config = dict(
    horizontal_flip=True,
    encoder_head_dim=64,
    encoder_inner_norm=False,
    encoder_register_tokens=4,
    fusion_encoder_qk_norm=False,
    optimizer='soap',
    steps=11900,
    batch_size=512,
    decay_fraction=0.2,
    warmup_steps=230,
    weight_decay=0.2,
)
Rows from block 3 of the fusion encoder, named by matrix and row number. Rows with one number belong to one neuron. Each number is 128 + 32 x the weight over its row's rms, rounded and kept within 0 to 255. All counts start at 0. Numbers have three digits each. After the name is the row's rms in percent of the matrix's.
# gate: MLP gate (fusion_encoder.blocks.3.mlp.gate.weight, 384x192), inputs 96-191
# fc1: MLP up (fusion_encoder.blocks.3.mlp.fc1.weight, 384x192), inputs 96-191
# fc2: MLP down (fusion_encoder.blocks.3.mlp.fc2.weight, 192x384, transposed), outputs 96-191
gate.29 117:142082096190136149123117119117232159129144168116156142101153121111103153117118209116086109120165132130134169093114192113107142132108153074101135208074091131119133116118106184177100141160129154139169119074165113091128145097048092072125118156107150078145162143083135085141126174186088116165
fc1.29 128:127114172112113140211108131112123156185127132126109108138136100127169103095180172119124172177122086082180149138091125185115130141118171095136186197150142125100125142184076114161158161092146106157169163108125078103141077143101151097110071085062172180113107123093155124121108119206094211117
fc2.29 125:104160110079165129122067129177139119110078071136133101102174138103136054156162114131109150110135120135091172097091093134121094178129130129143075163125124056123135107164145100144164188134120092160169131172153098170153044126123149086128145129145108170153132154048228130127156179148107157117
gate.30 088:106134131100145141117082127129135123101098074133076160129103182081142111093130108119109141165106108180089133196174143147167162137132130159094099091086124121069094132109129077070162135089049136109129152168140131172116151159138184172130111088094126161108152109125151135167149076156077070135
fc1.30 082:157166137140122110150080174164075174160138129127180132113096188144134148127190166185143148180162174158090144089141108068143097122140063114077101110159142084128102123091082116116065144156136107092129110153124137144111102116130149134110140143130049192122109156173135108088185108111163148090
fc2.30 086:099077105167095122107062148113123093122096127067197130165113139108086151140125139142138176096125140106171136142134102145160135155158085140120117117120132075148122148135180123162149151063153158135163171148130137167145153167170115104180168109123112138123163155116134089152128176075124113185
gate.31 077:121132159062151137128155154122137152114129115129171142130104141073156110103143172140100134086202135103195117127169143060088125118096114067105185087147096116114141117152112151089115150091133130058141149142177135103127139120113159124081163127160134144122120120160117094145134175071154122180
fc1.31 077:132120145124059121179082137213113131054102167121121097146140092141083139167146093150162177181135175123124086166135140144162099117160101158134134116127147135191128188119095089205130114112125173137138113089145167096154122160064144081097161114148129120135137091122111082142148081109087125156
fc2.31 073:177166107082137095184138133166123122122156117151144105175124148136162117138142118141169190104080180130143115136109114146152086073137126142061122123132114125190118121175064117075141182194130156138149105168086057114133125162111139134095151154161125109139142076120128128223151171125080073137
gate.32 083:118114185176128157141156143131112054153101117094108082122127070150092136105163142134102169060171144096134155106151099171150090148126113113127105119153123108129113145144067133111087099101074104167168149117120139081200100103131137093164130140135100079153105111082105155107105075116129109139
fc1.32 076:226184118165147193113040145156167117141141133212127166107098150106097120149116122151122177095127140133155138129084123128219135128116136189106152136124115122165056154097120130154149106174132059095132140161068132145123117088095115172135113126182147136120143187058124159121142095162145127066
fc2.32 086:170065139142144105159068135067162188114159139104119122081153133186113135136170171146110097190138157109187098171104127087109073088150187184197121085171084117119113126082174110134142075065072115125103144114096134080166095123165120103151137125165135171107206162080125137142165120156172133121
gate.33 089:165124170161089115116163111106132155091059144151176136150163086137185147113119104148127145124160168126100069096140114180073101101058150097105094080137147111167115082145142142119146138137135135114079166112086116117116158115139169171149134161113119182142113124194094113091131134114087143100
fc1.33 095:143091117174120144138119101141154163148138153079116185150095136072136148115174181169130125058085123134072061078102096117109137105093123087049122133152158087136087134119126096153092191079099201127063146136092108090129127130119112167149069086147135130120134140099107100139095168124172163107
fc2.33 095:135066124158179155115072118087130148143164087092116157094188192110159159101121118172147093090127115160135160137100128109131098183091104141112133136126047077193133133131127139073126180125094112073146123119188125129187126128160163110155103087123161162134163131178114153120143104115209149058
gate.34 127:133078138152158111097120074104096108092160123156155062161190113095169146170148123131146143115089136095104135139126169192062130098092162129129106126095125146104148139118131152107140140085150132082164133164100099142103127083113099159115145126150114198146150189157132152123150110169128094120
fc1.34 117:167074133130112069123099130113124103104152124144121132128154145042135103150107136169183116104147139160118191109123052133188128116114155144095111160095149132107097174170187089151108146141110128131089097133132129169127110081065111153158162129144071155180193095134129110122170159200168168106
fc2.34 114:180101152173123137214145115093192122145171106143092139134144117143097090101097175195169127192120122115130149081109140132131123149152149112169112096166107101131126128158151075126081126106111185140122135128144101104124114110162112158121179106164111174134166196102179092136109165127120115097
gate.35 086:184090083114088091149142082166135117175104113071134098103095107115121160170134169119136125153095088130104118197180141130069132173187052072137171150161090106195139084132206113134184162130116146111097123063107108187096134106088121125128101110153122081140140081087150161142117077080102192127
fc1.35 085:088111066152140145086148136145144128146169153118107115094157115131123138163105073085156177166088116087144100114075118107164129130074145181166117080162176177156149177139131151079159093088134151161125097182132158121131105132110107157117158141116080107174165148182068127122157079129175129097
fc2.35 093:137154121130152090155124188127078201122140140119117083058125201088109089117188115108091174140167120102092113130100106171175116123104149189118079099134103153103131110143123091105101119116097178146126120129128163111135142100133183126073110134132114162167086139149087136090186129094133119116
gate.36 082:147088137123087166110177095162168184104163085179070133113108106125132149113104160109085143112114105095163122136163135131110156135089146158140128090133160141131182160120058108148159147135110088113088044091142097110112139117164177159103059126090218052201079153147126122151087114106145113112
fc1.36 083:059145114144186091137087167156112136103140171131176142164142126128075142168126097096152158146145142141177120114110192116165157151080138125093076164152116135176153068145124071102122086154169148075143142162137135124107065189152130094110078144153111162125141121069086167149125153179095071119
fc2.36 089:149138126123114089130054138053119115134153152149172128126165158099156112107119127114101206150116118089136129112094174144168086150118094174122073134153173074178132152113125157117114111196148135142081061121114158113101137117131180138086079159117148183165136138139044135159151133169108118099
gate.37 108:135203139169079132128157118163125156150139103122100086160095161124143123125142133104158070073132122140168106163139113120132097116138123105165202094168125138092177118120141101081158115135159150173107114134090082058182147162156147110206074084125123152146166160150131110118164115110121122128
fc1.37 097:083149116156080155099133068137058149137117139058168153145184106139097143099116114129131082202139064091102135108064174139117161105182130161183145133150120122157078052113190135144065144122118123111128149121112154142126083103141128152190236127135189124114150120152059137161176108177133139124
fc2.37 104:134173162159129103138110166191112159086141162116139087154086137103098120113146137162106102143123114105142117161112165143181110090165163113178104111157130140101181080068156173092099156143104087121165103100135181149151116114116128100145141100121179145143122102130092180128174088112141068121
gate.38 077:124081125141208140104106119114117133134116154076113091094162124160114124096154150148129076105178109187176092113061160071128141101115101114158083141161107153090130125139129110115222207118126136197175149145177131112112094142125123100176181133127109079107119109160144140116158165131063140150
fc1.38 084:094165163120114083140040097084115084171143164125118132097127122091152125151086107155127109129182117125094168196106129085130125140117124152129145132132140100093142157075121104057114104154148116142112144083127093183164132108174137078106127179103150105194102158168143125140112100152131096109
fc2.38 084:136128134064115110190111101137107133175115135130120111128095137139080085157111146101146081127126106100154117207109108114117102167146161166107155099107116138096127160138134136119135130142186173108103188113102139138176086149075138133097118157105161182152095168091140109124147093140142149123
gate.39 082:117148170153104101140121076110087112088126124139075111127128122189136103130082180104098098136097211169153144132197140162095168156169154152087175093135108141152104177121107104168119137152070109149119147176108159084173155117064150144155131133121075181105145093066156145150137175131126122114
fc1.39 095:101141123151196182142117079146130137123141097171081134105158133134163157111145167199076067187150124123140115139193143149084124134096183124120139146117105176075135116062169105124095119098158136125139064178111151145104122121134198120096117150085117192124088082103122177142089149137133089196
fc2.39 092:112109085138141150176092143126123082118121106146124143117177091094144148111102151148092073168105069111151116122208187120105141108066127149160153117095132167107194118083148192172141106126188105103102105166168115168126135117147167146164095111080098169138080136128087140084128165188111145174
gate.40 104:106190063123101124107051112112071134124077113196098127140013149098112143137105152120202098127087136117089112112109102115129132141108190124187137173148122154146161121131093075108092140159122165125166140085131157096089153169141133165138131143139080094083101150115135175156104131169115142107
fc1.40 100:060156058150131137142015091135107110156095119112116143108144104129118193163173099156164123109117122123158079170123099172109046175185131173200142138129170145153152151167070110144163121156138108101100148096129172157124157114173126094105148110124066108133083160098103185175080118059112126207
fc2.40 103:129161135122089173088131094128220115131130151081120141189188153147158056173110151149174130127126154164135148144103095092096078142126082140103117167138129097158118135124129107105174126169082115162079173140153102143132177083100123046140180198183147113140093157156083129176058140090131120129
gate.41 109:169103113150105147117134136134136119079134121138178100113109142164149133153106098132191082142136105114150122131117158120093169154157091119150052149148147142117106127180160119146081154123091072185111138104161151129154092127150147160095144131081135179143188090160132167095122141089078084134
fc1.41 107:151154155152111118123174148113106125116141134122088142133203080083156067158167097085114114083119151122115119155127168151160177101118154165168156125089107139132172076101167100108143175119160052143143105152073162068108173132128169137142137087159078135180133146065160143127102200094121088073
fc2.41 108:134193141139128169124151061165058099111166137091109120094106072087197078136138150083111143135112157098110127182070069154093136117110167147176151110155130160135138123139170146069067132097117170128074105050096168097156172155172124108131209050155156093144081174165116111090118206066092140110
gate.42 107:139121179119197092131118146170146115149092132100074079101139161132132130085142174165140107151128062070135152134099102156111147099135173116179146165102147119160147079134134137102157108098143150155121138190051123091152145115120148151145139120181139094098133109060142139126172132165147097158
fc1.42 104:099138105168146143140117097125160101143114144161150133059135123142144149106171145129152136175080162176145157193144110133133143144142153184071071128115094143145114172165127173186150140112166108150154103211107101157122049163185169075102080081134127092133101101134084166111103160148139145129
fc2.42 105:125205089136095154194127073151092146136098116121191129131166155108130100104137150105135124114061123178135170150128073098109131167157147193082145147150104161167078169114143135191115167156079099090135056109148092194169132205204148111113129115153111119096134097172153106130086172155104095127
gate.43 094:161084149122138144084087125161094094187176074160142191178085161106091124142171120158129069115102082182146126115143151059173173169163100174118200140191132113111139133147161116125110168102149179128179080140093053074133134170142180106153054087120154154151100148095122172084146133094142066129
fc1.43 100:119113121140152151090136081116135159105197158073137144111109115131099126106135140109112050194124160170135179128187107125140096091138134183119110074124124067118127166138173130144166094096127198204174176129121122099150101120142178135083106089093165128146098133166065083140134092164171153154
fc2.43 093:113146128156099160139113129127089130091220104068117141132134051115092093127128175080113075129114098137156117140135124144194091133139098147074132168151090153093108142130167097104154120119097168180134157122091136136167097123127153078117083143127159159131166123144088153147122113147182127171
gate.44 081:172119105102151078129164173140121107176156086158134102162142106166138104092073113128102121129178136110096102065175115127127088103096106108092119155079114160125107121135135139125121152134133122130105095127114122143076123137126093129136114066130114167210132168091076112114165107143116101146
fc1.44 076:132083091084128131128125160099079123134092141140076143134142150140117153137155144048110177089091067051192151115169115100091060164125071157097090194126164115136142112091089089108152140122113153074167122103136149103111166114108139117128185108136081143126153146152094166147163122104109116135
fc2.44 082:139119133111111092147085179128151181151143115133105128135170172132130136130160111088079125084134135132143140151138068119007121146056148102116091148143122137124117150090095117106156148115122126082108118154121127159117142130148180147115116129162094125123123135153125145091147150143163133100
gate.45 111:155111112104091155140092151129147130101157141161168121146157088131151175111166120113115118174100135099135157139128127132114076119180145117150141175113091123145136116132150198139153103126125114107170158101089085084130063113126141099146092154159044191110134191172178122093128168135180161128
fc1.45 110:082160130093159165127111134090176154110144158132123098157126151147147137142113145108122154132122108151166146184135182058112082116141100100104143138112072143192149144110167155095114063104140090118150109116163073125095123142130088179147123196185114195153086135120111080062100146078141132135
fc2.45 104:145155212154107067138102098160105106088188085126149083078115102137108173064126104128089127134184146109144125128148146129149083181148083120181123130102121138143130124170088154060144080115126133147135103139120092175079123142133150063132131133119129139067122084131159116140088128142150066188
gate.46 104:098150155156093141094098114127171145127128101177158161097087117183129164142129148152138092156088117151159070108188130098067131085179092104086140112107111131130148131136119129130166125097118151097136176152124103120065042158189122133095117161153153178094064157152089174149148073095132195124
fc1.46 105:112095151127120098178100135166107140144099150111098107155060131085148145134133095128144156116189109150113187174119115048135097167096194093123078161115165106197109115108172136193133138155122130098143109121148143106190164156112151084127115099103036101110168135189201068139115128127129093110
fc2.46 099:136115125124079116149078023121107097111110167139124161179113164078096147103117132154143218132157181059158146101152115085144118131111179103117158167109137106116114103196168187116105173183081157152117086140095114099131157111114087150075156095131115126128146151167118120098129140089099104138
gate.47 107:047172116090095112133170199125144173178176083140181099149118120155124087128175101126063126192158124169167178132125108108191086114099131145167116199162092134135139080064120114195114098121060149096154121157177145151130176107143175089110113118095164134126130116095067148082055097118187133162
fc1.47 109:148099126125133148136100163117127196099093093098139147161136166140125124162071130171130176120086081084144101194117111156113118129123089158099142119135124043088177090138184188156142108062231134093086098148109166071142075134074128167156108099134124112166110076075078156154157095167127106129
fc2.47 104:156100106111074120099176131120122106118181182151080165159117210152127117117128093120179154073109084145153147129104144107148173149104119164125160125094131120074129145098117154152108078122152109094123088194110132129132151113179176145085168123093116169114147126182132143141113112100093161172
gate.48 087:171197134135117137113110116154109103096148111105137071090100095120162080146072142189125136112162117110129115126071118092098121188132179132100178110192143125191099151055174071112147150112089185159143173089120150139158182209136154125169181120179107129068126192170137096174162098109142105085
fc1.48 087:111147158130106179151118157166145167112124092119121080141106233113082109157156138124074139205153092093108130144150171169131130139158069152123047134153080099142171091100100124127162109178121157064109094176102132115103093142169151082117173138135095124078143097132076134157120119084095137109
fc2.48 084:141132149133141080102130147188052155093100136159111107189177194175135134141138174129155208153134165153203085082087142115124152133114131111135137169133167107114128105149107098047128097115139172153163114174132134104072149085098121125142112076168085097114163110141109166159113147128119145159
gate.49 078:132191106095182132079095130128083082140076097087163152125134129075103142172104138134130168085130093164075093141121119142130114104111121126112127117110100130178166162066132101140083107048114090143078086095091138117235117116048135061138166134081133111132103048128132165153110113138139124136
fc1.49 086:127111104148134154156157067147110123153138109095098069106131163145208042127100104170096163121118139085165171130114127102100152146167150116163074176172109158137127132139073173113127099120141109181125094129121100104083185107110220109179091109141142143112105078140185154167074114119133114205
fc2.49 078:144069096149037109145110100125127157071173102105116139108150102141205044134107084169142128113099125118123205120086135147154173148155135112117119106159113089170119165157086155097072132132115146196113108111116096140102140115094217124123085124149154154137110107165150116181092137131126101166
gate.50 093:134136119141186105128131129085107156127210092144095099114139156128090195212112097096126160090117178130088137114170099147141148107086083153151131104136132101085103136116099117146123115039149165114132139186119121136107093175120113116086149049098135168150134123125162077111154135159165123161
fc1.50 086:171109109157101109125122162137123132119071164184130160088183116160183116063124153146157103034073142116113131112135145162126103164101086094090187120141091155107157104111133117074104092176131096136164150126104132153105132100093103110139156104152128139174084101129134104136104150092119126149
fc2.50 088:056091118178106123163118133130148202046096108144141109137071139204129148095107084140116124103099181121129106127118143146120165167099084106148110122137136108133185123187149139171138183109120063110128145093152163093129149130134100162159169098102138065120163068138111083079145090092112162169
gate.51 103:151120143104171167111119139159106186112164098091151119117080172127154067083132104160100144091187148149092135105100146119190133095089119111225133054129120132127099142104134158084126092158121167117091152103101142151097171145160155216164162124120180108136076126102085155117123134146131145155
fc1.51 095:137169147168071080125134121087153140105162084167101093123147133166108169145078121121162070108198120146144154153126150126092191127140127131166138118130117129162125125201178159117155094136145087096107116084140167143149162167128144105132118123065077179135139139189156148081109105201089124112
fc2.51 104:114138174097133073145091106140091163119152165111131151138144137150100149126113139094159122157069117118185072167106124146110167145164165156145065135092105115201175124158131139122135155167117100189165101103128101136061123102139166118131095117137092133145113074155143096080082111106165089099
gate.52 146:179094128153167098154116093120155126039092135196148101128116111110165138155099083066177178189107133097160126199144157141127112109109101092041085147177150106154102089190070145117089143108101134175102109099129148175098150139112154174103175174127121132121138127109150151153104155186107072155
fc1.52 154:073148114089099120141183203114085098132125152058108144156119127124138109172149224166108137085133166112143125106159121085137108140174158094213116140127095175116148158126143119194137144137126161116147164164165125160148145127145079064203112123112098147135105105092122154113108136086090152083
fc2.52 171:099136136095102086144150156116102093141115134107141088142128149078118097072139132171086152150119123121072086106106163148141085088112152141165185116122071134117111114118111142183163087192057194171117110138102164211118091158141136048178136097127135136179171096125119087069124128073166110104
gate.53 103:037123127106131118160114066136113128134115146143107120134128067136092114130144139110147147168105135135080137093092100166152171130184167089160123116105160107189129092093078096194210153128179097180176146162178064135108083096153095130109140144087117064116124110064158088124149209107114136143
fc1.53 095:107134115152065165107170126172175116073190070130124090103216143145117152152065121112132126122160147072147141135114111089102099128108130166062162184152134128148156137101138165155086108170150110132136081057074134077128158121090116136134118097047074118148122129168115179122119138112154179070
fc2.53 098:075123153140122097162141126138135148122189138107114111111154120174050143129116126100147125127147146154080156155071144145128109132150111079140111169197119113211168142145120170104152183117111124075138099042126062170142128083180087121136148161097122195147065126109146128129081150084125113097
gate.54 110:117105135171153067127133165099144183120089169172143086092189106096112133148098170109128146075110072112183071076137149140107066152113124156159140156196126146160131157131109166136185067144106096115066076193046124162094084089132147103159110139080125127095115076058145158082132141149119100123
fc1.54 111:137108162126192132145116133151094171139147138138120111123104163178139129083146128148175066126077146135122090124092176066192144157184165079149140136173168119116163168078096115127118114118151171124141136152171100199113183120089073116135107123165135098134125176115043168114184088144170189123
fc2.54 113:133085159164136184139133138145155166161194066123081180135120152148145142090161132150123144071103229126064125110071166144156167142105140138178172119156091075101074180074158102173117081120199156124159170131130081148188160159097105149140079130143134116092141112130143145146165097147120100113
gate.55 118:133125099153080132096121135190145148171140148146161038125110112119163139121131104105147102157131146159086104144063131156069109061066087134086141109145072151109102157137141164119128095133098091119123130151095131117086072135125178128060122126105149117150091186119163128191176137175153109116
fc1.55 110:132131104098138089170157196156139068083129148111181123136154116131171143114174107111077116180097125177088142085138105125138110138159148177089113111131171156110103088178182185145098190133169072128117175115099126124097083160119092081123121180093082143116181159167158079138152113188172100178
fc2.55 115:150098168134130121139095125172118150146146127125171155119129101099164182206169140148146110122173121119228040087095076114109103176133124075063074148125172114099101084130155105128096163116124135114137112100125127142096121070060105089122155150159160133115149115155146085156100115157127120134
gate.56 088:118128178100112172160122148152131092138098188172155122125129067114137149116130114140115143116091127165137080199197144145120113089151133073198125148129129097167149080146136142106173145119193134137095176145169066154118088126147104151052083147115128143137126047144174117154096150157167135157
fc1.56 111:151146111090165116101095109172106051119119176156123111085103132099096170110123125191087111117063094179177136099161108113122068082161165076154183148105122167135167090093174172130151166170091176143150144161120129184129155132122140124152118197128117143147161172085127139167121149136139116101
fc2.56 111:099100126065183071106123064104134067175135147104098133114071212130090150135173186195079148129107131173195125130136121136149104131081129126111142193144141143104139172153162152144082147146112110183136125148197125160103132177121177096158136155078141154141122133104127163085147156109072142082
gate.57 111:127141130126048112172110171133089108058145137198132169133158123136107104122146126142109163130129159116158183134175130061116110144083089149150105117141073120182141159190133087085145133129165000098132146101135129196133141157152171115115132143148182109149117171119099173173155174178147061144
fc1.57 121:190161153171118107116107147112143114130172122114104134166109165177086133144144098096110153148117078156159137165159106077152144174118101120136065134151128125102136136124062185120197118079125096106132124061133141166102192155118140064109115158155188130114108135098109140106151125109139062128
fc2.57 125:148170198115104066127114122187129143136113080150122120089102145120172183109125114065091118117130099178143132131168134151200171129112131149163085094164101133091104137077120179134199213091170064135137148144166082122133091157125142107107109152134131127189151047125099078109093166174092142139
gate.58 107:139122125121132169087090129174089128157158158149074151189146052170107130189147130145156156114132165104120092104151144144123091169088117164155143112084126131066153203135146122135098065170065092120156118164074173102084118126103175113147122159136164082095114138158121113112110158095133151153
fc1.58 106:099143100065127130134105158123155108088121091130138122138109077158120159160164116133150146062152168081133097149134122145166134178185142105150179155148127110084120151180125074147136114158120143171187102079116185067145117122190191130138128108133142092083104155109140182130082147112163085072
fc2.58 105:139143153093090096108168121155132125162065073116134135161146086134126137115061142095170147120060131177139038144099145122158154105107107223117110141136149144149123140170094131094152166095099129137106180164152154106111120082136153106103132112186095114110143136070137148145146092188147124115
gate.59 094:139140117122151142154136122173157097119129136099100153104107082165094116162172068083150118141114123041207145091115105155125111118199135110111056156168157096150133129178129103143130143128173188119093171155161129123113117146125091121141163141115044195138137077134133116075123110125108088163
fc1.59 094:153133083121111158092088166121118152163124120134149125146135150164141076163164097158139113096151108128141136114153109123123186097102147090097141157066126092070121144060167096164141132125153136094110110110097159093140134091072111126084112144147128055064129229147089101072143147114139113154
fc2.59 097:146173097098138142159023146100097153160115121148112151055193182179093141110127170139149100100142127036147091160123078098136096146117162137100083079096140076116140136101078120097126133147121147112139097097149197123140125111059141207093168166105129147155158082156106119144044169094123154202
gate.60 091:112081179130127101134157152145124168138128097162136093134154150186175202162083099125177143107131146132137133141135123151163104129187137117138120161165175118134153097177136095160077156123093086135106072149130195132159053046078111071136093193127137126090186079174163108099045124154130140083
fc1.60 091:157132097115151097161131111122098137116089155099121117117113181130203125160177092119164179146137107110083134123131092161155063140134067114144062139192173209145093078109077136154117158079126147089101122153123194047154142132160097081147172115118100142100133105083140121127075149069144126060
fc2.60 093:147147080204081094153062072172123107074093105140119110124064182114138146135083087123127111110115070101148161114125116151107144140101182091098105192164155167099111091133052137171137110146143150123137023125144125121146104169125072140151146189159153115141094127127102131114115138081181086168
gate.61 091:115095137087181113107142132074155104176099115039183134073164142138151098164091140127147112136100163101149128131085129072151123132134157146051082111177108134083124063116133164061020100125036123109162113111133143113120137150158123172083122156162125130144193112107098103162122107068114126163
fc1.61 095:158148095086192110119094203124137162140103091098083127143140091202090144096125112139194145138120179103116093111110108169161180141150119134122141057122146125138038134121125156094163164098122024087144135121144134076118125122183097158096142168107173091090140104057147165139145103113143112173
fc2.61 094:156092118127169102121195160120104139093162149131117141101135142066093105178143129092096119075129058101161125139147154222151119101132120103137145130134098140110089126126126154155135213166134216151073114108141156141110133117115099148146138182094135106101127081058100087073151146130176188140
gate.62 112:096134147170111107114136116123110177128098093047140112097149068117088132144154115122142123095161108150093147147093097101191183139152126119133130084141093138099108221063104151128117157083157135123097113175062132109144071130079134176114143143148133110095178202155111119137158118109122117123
fc1.62 114:112108082145073050201138126126132151130175136177102123110106171132149093167139175083086166123118147074087105099135116133144112143123126158137128140179168066129162138114108182143168151142194092126150182145156133177171163175103078145091207132090124107143129105186153160084128121165157137123
fc2.62 106:124159139120092046199159141151120166166135102118129116080105161137130120187148107077101151110149165128118112067110110106168092147121102132117107125144130075123142152157073108173120156105140146067102152154116059174173164167104112077085173128121133088167105121124139209101142124167133126116
gate.63 087:103097099136140145111084153132114088124111172167072108081134098114143138155113107158096184134168110128084137132102154144145180198152109114152152087138092169143168152108133119162097159098111136185132139181099120086116077145132139147100187077101155107119141065122048214146151130160116135109
fc1.63 091:093155109163119119100107205125150141152106118109133121092113119147086141089168171134171129137083127077114099091102066112169098186105144118097084110133160118135160138104131183113160142097168174073067133081131077166186148091161130102184122118081070134104193131161133145120064142190066135205
fc2.63 088:155102095187137110111093159143099107145121114088191090166125118120056124116137129062115134127137184150106130119085105099133144142126149113126117059160167129094112118103076166165096117129176166094208140120117110169139114100157119143168091135092140156133128130198161112090046147207088125140
gate.64 081:073132208111117105125137136025147097125173183132119227173140133146079176154149147143071135153099110133087128108121094104093129111232153081161120075110150112127111108105124149140119178148182157100148096084125115132129158119162175150076131076100174095132074115150073075154182119132123125082
fc1.64 073:139135154182135117161083156122166093181142141099077150041126206123125124104140106130129086183095115143129131070147128092154142163178170133136112198139164110098149144092143159132106125122123170063127181122124130126146149104075115081134091102130099116076152020089138110119114092153106117137
fc2.64 076:174110135151115130149100135101204147153151175069075211070148169107172182164098108055172163110103158138012137123063093160142108153154107130120153142148091156082080110141131094132075143108094155100142136084155123165165116124100158103161110107120123144153083058096135174162133087085121118092
gate.65 116:148146113175076147080140125157094079131179128139112098093160172213096142145046134092118066151138141126147037126152148125125095153127138121099097152112101113110102169123177198173088088139118129130124151167113131068156113156160155152060089154101152161112102105171162101057172091122132123144
fc1.65 106:142134161142168086126165127150151128120104100149132151101071145173136203158075157158131121122139074110118151142133166117092121149095132195131149096101128139116120102139156130123103125082095085077108140119109144126128085093141040144145077160117156120107047133133137130149107187130155151128
fc2.65 106:140132093108130163130085158167175112220066160139143087112101156077129121120163153124124179095190078093111148155097102133159114119161076155087139086150096143137155090110156120144165144071138110112101126074126074173166120078156075074129119101131094162147037112196168122094123161117112129103
gate.66 087:160151161094157124113116121091144174142131130162104155144158095138108209109169112143119129111172152107122101117124137141154199105147143134066138020083107128159184114130145104176068133139142178139121117151077149099210076089147138122152140187097104152172129182121152125155132164112121176123
fc1.66 081:063124106182137095116130121149095120113124134148151090106121161160194162175121089121137132159150156126121141110110106073224104148099118130112160122178141069108180120149120146134111133159083159133087117098201068203099134167156125063161125126137111174148120138140145142110185076130098197125
fc2.66 088:116185131139106116122129105163167142132173126169137142095072111125089180095102106118143158185127136137197161118144124077153133136130162097080133157150095147116152134163169081162113097152134203081094157100130153075120165160113095072155099120137109134096085184144144130088094145155118025077
gate.67 078:139109143198071168131043101119099151138070147126162084133062146124089131129134091120079135135128081112108089175168146083099134119114086139086120076131165130113128153122137100118131079098135095105065125115155161190111136142140154152196113140151150128175124104150150093134144152136091169142
fc1.67 082:118154104123171118123166190153103127129132111163119104081127189127178156098158174082117134129177123098155151143122170108116088123146186111109181090124147109192122102128138117223135166106098068119160128129080146082189157160152188146042177130113134103083161142110072110145101089101105145157
fc2.67 079:136136147154166134154168120158139109064078079136112119135180134118127131200060093169113168146175151147121165126215155068089078106108128175173098149112094059123141109170134137188097181189120108162190105094118113178175177107122108113125088149143110143141123099155116120161086067076136174125
gate.68 096:050120129161134142085141110128177167162137120140088129104162129137212114159121098098120173168179098173124170176126180154104091069187111116139120165176092152147096134100145120159133104080152113140106108148144128182139079081093114150117102097117139104158145141121220158108123142101146163125
fc1.68 107:091100172114168087159084124103140109174132119086113176121142120168159085128076084122184139171071176162246082123151090115138118119155118128178150181126163119141162185105101140082152067176144120097097150193092115070163140135149102157126068146104139104139128157175120120135099078158139121139
fc2.68 100:150129137086158107188060120145162178099119128140115115109116098103172122096096098131133095159126098162195115135137087128111123123116119104219156112147120135144164078114094054088119140141129106104134088165124097091147167149135128074169090111171141123144104151121114094130124088127139060135
gate.69 074:154100146113130123172198121085134165141130115153098137179138123142140100156150079127129113106092141129115151144104098112159172145113198199125065101092177154156180153125134116086156098092073055094137124137118088193100114085142123135147109183095122118173171095140116102153149181159114107100
fc1.69 083:140113149111098108109132171157146127114112099133132112037136080097128124084141123139078141137152135177159091115115130097215165133119204116144111155141161219090151143135189101093107129145111174118131159082175120156096178121091163114149091154136120109120079190134104153079152133168170061098
fc2.69 082:124163158114145072155087212099172100133143132095098123053114162185133135117123163168130174148187073150149175113149113129165145132138128115163104138142138180151123128125222127123152129114130069223089135118145127085153135170116131124124081149166066140103091139144131126096140132131143094062
gate.70 109:116137138153171163162100134118076114125124115117129173133172064110100056098135133114184098172105176089145098095117113127149189151110132135140143175116141099105095053151162144158085164161127174181134091155158105161176109108131102077170079130178168085124157107065106131075134143131070119137
fc1.70 100:146080082102114111183116138081120150123110102136125162143133106166143112145177110151190132118084136102164086119107137117061112185150111115144203191126146060142112087178208166118119218145127196123121112146171106164099158153115101126132163077120128120111136159119074144102135101166116082107
fc2.70 103:115115149073151145193154206148133161122125134143192075098131167169176141102163125117132124135142174135131164123140125141097043173184118149101133178129115135104096108167094163110108090160115160110110101109147126178177146126058151073114141106133114148071135142084147103157114080128127136126
gate.71 106:152171103111154181113161160101138061117064094109147102128071102143073119191104068127134141118124065129212152179104105100086124157112108114096181082163135134127095126078175138062067083153143156097117114168109123128170126116133146145140107095081132122112083200112107115127119156118123115188
fc1.71 132:088047120074180131144161139146156194098136118142094151118138110153215114170081114086134178157147093084196105169123126130115142087130129097121126148136108170140159165131093095167185175119147164153149159109125097153143120133073053119142129099153102151125133123079133059106098181060113133160
fc2.71 134:115097105086092105178183125139164150095149102096116157150124122139152120175094116130160167099134070084156121123121074109139151170091123120127103140095114135137139176170051123139171190123156152153121108150112111164164132133117115115131147106104133116105144162029160109134118123057107123150
gate.72 086:105141098079095134128116141117088111118073096119117165134130128092093133095089115100107153164165146148102079144093148120078112103155153221099195121110121135095136166140134099158169150112172113188088147185163072119167141144102091112088200153160161121102122091114129157091088173145072137134
fc1.72 079:119123106122179143133168116084160114122161088132168051100140105176112098160124093127133094123094159140200130058149097061104167119077087097119126122129151166063079091081145138129145159135155088102115113123104125206115117067188074188120086121115095106155136138130143142137111165060159153076
fc2.72 078:163138127005093137155152107109165135130093121119137137179139140108121170084150110119143081120143141139147164090118089137100093155115141137149178104085156144099099070152054141126134188126150142109155100133183153194029148088125139156178125200129152145142113174111160096069106088127082115101
gate.73 104:173085119124180116146142121073188105148185169138122143143092175147086117140156167188119147129127157106140191122122176152121212153160064142160091154162106133102131120112142121122109124150107142060137114180147109131120152100087114110143130122155166087058126206146153123123097113159121114089
fc1.73 096:031076119141118161118091069116056156141080119096071136153138103137126095125107093118157125084132103133126148091143138155129129104064154150066093170136168132215148185142057140182171114120120107133144179145123180139150060149069126095092135129084083145143128128095114174100177119178091179097
fc2.73 099:137100115052104144098169117158078078131122138071143131212093092188139123122095148109113147117156151133117098125111126153130153122094109127084132138133163138165162140161149163113136128133107181139106159161091148143133043083069171153173100140130108165166141156149106032192088136158089105088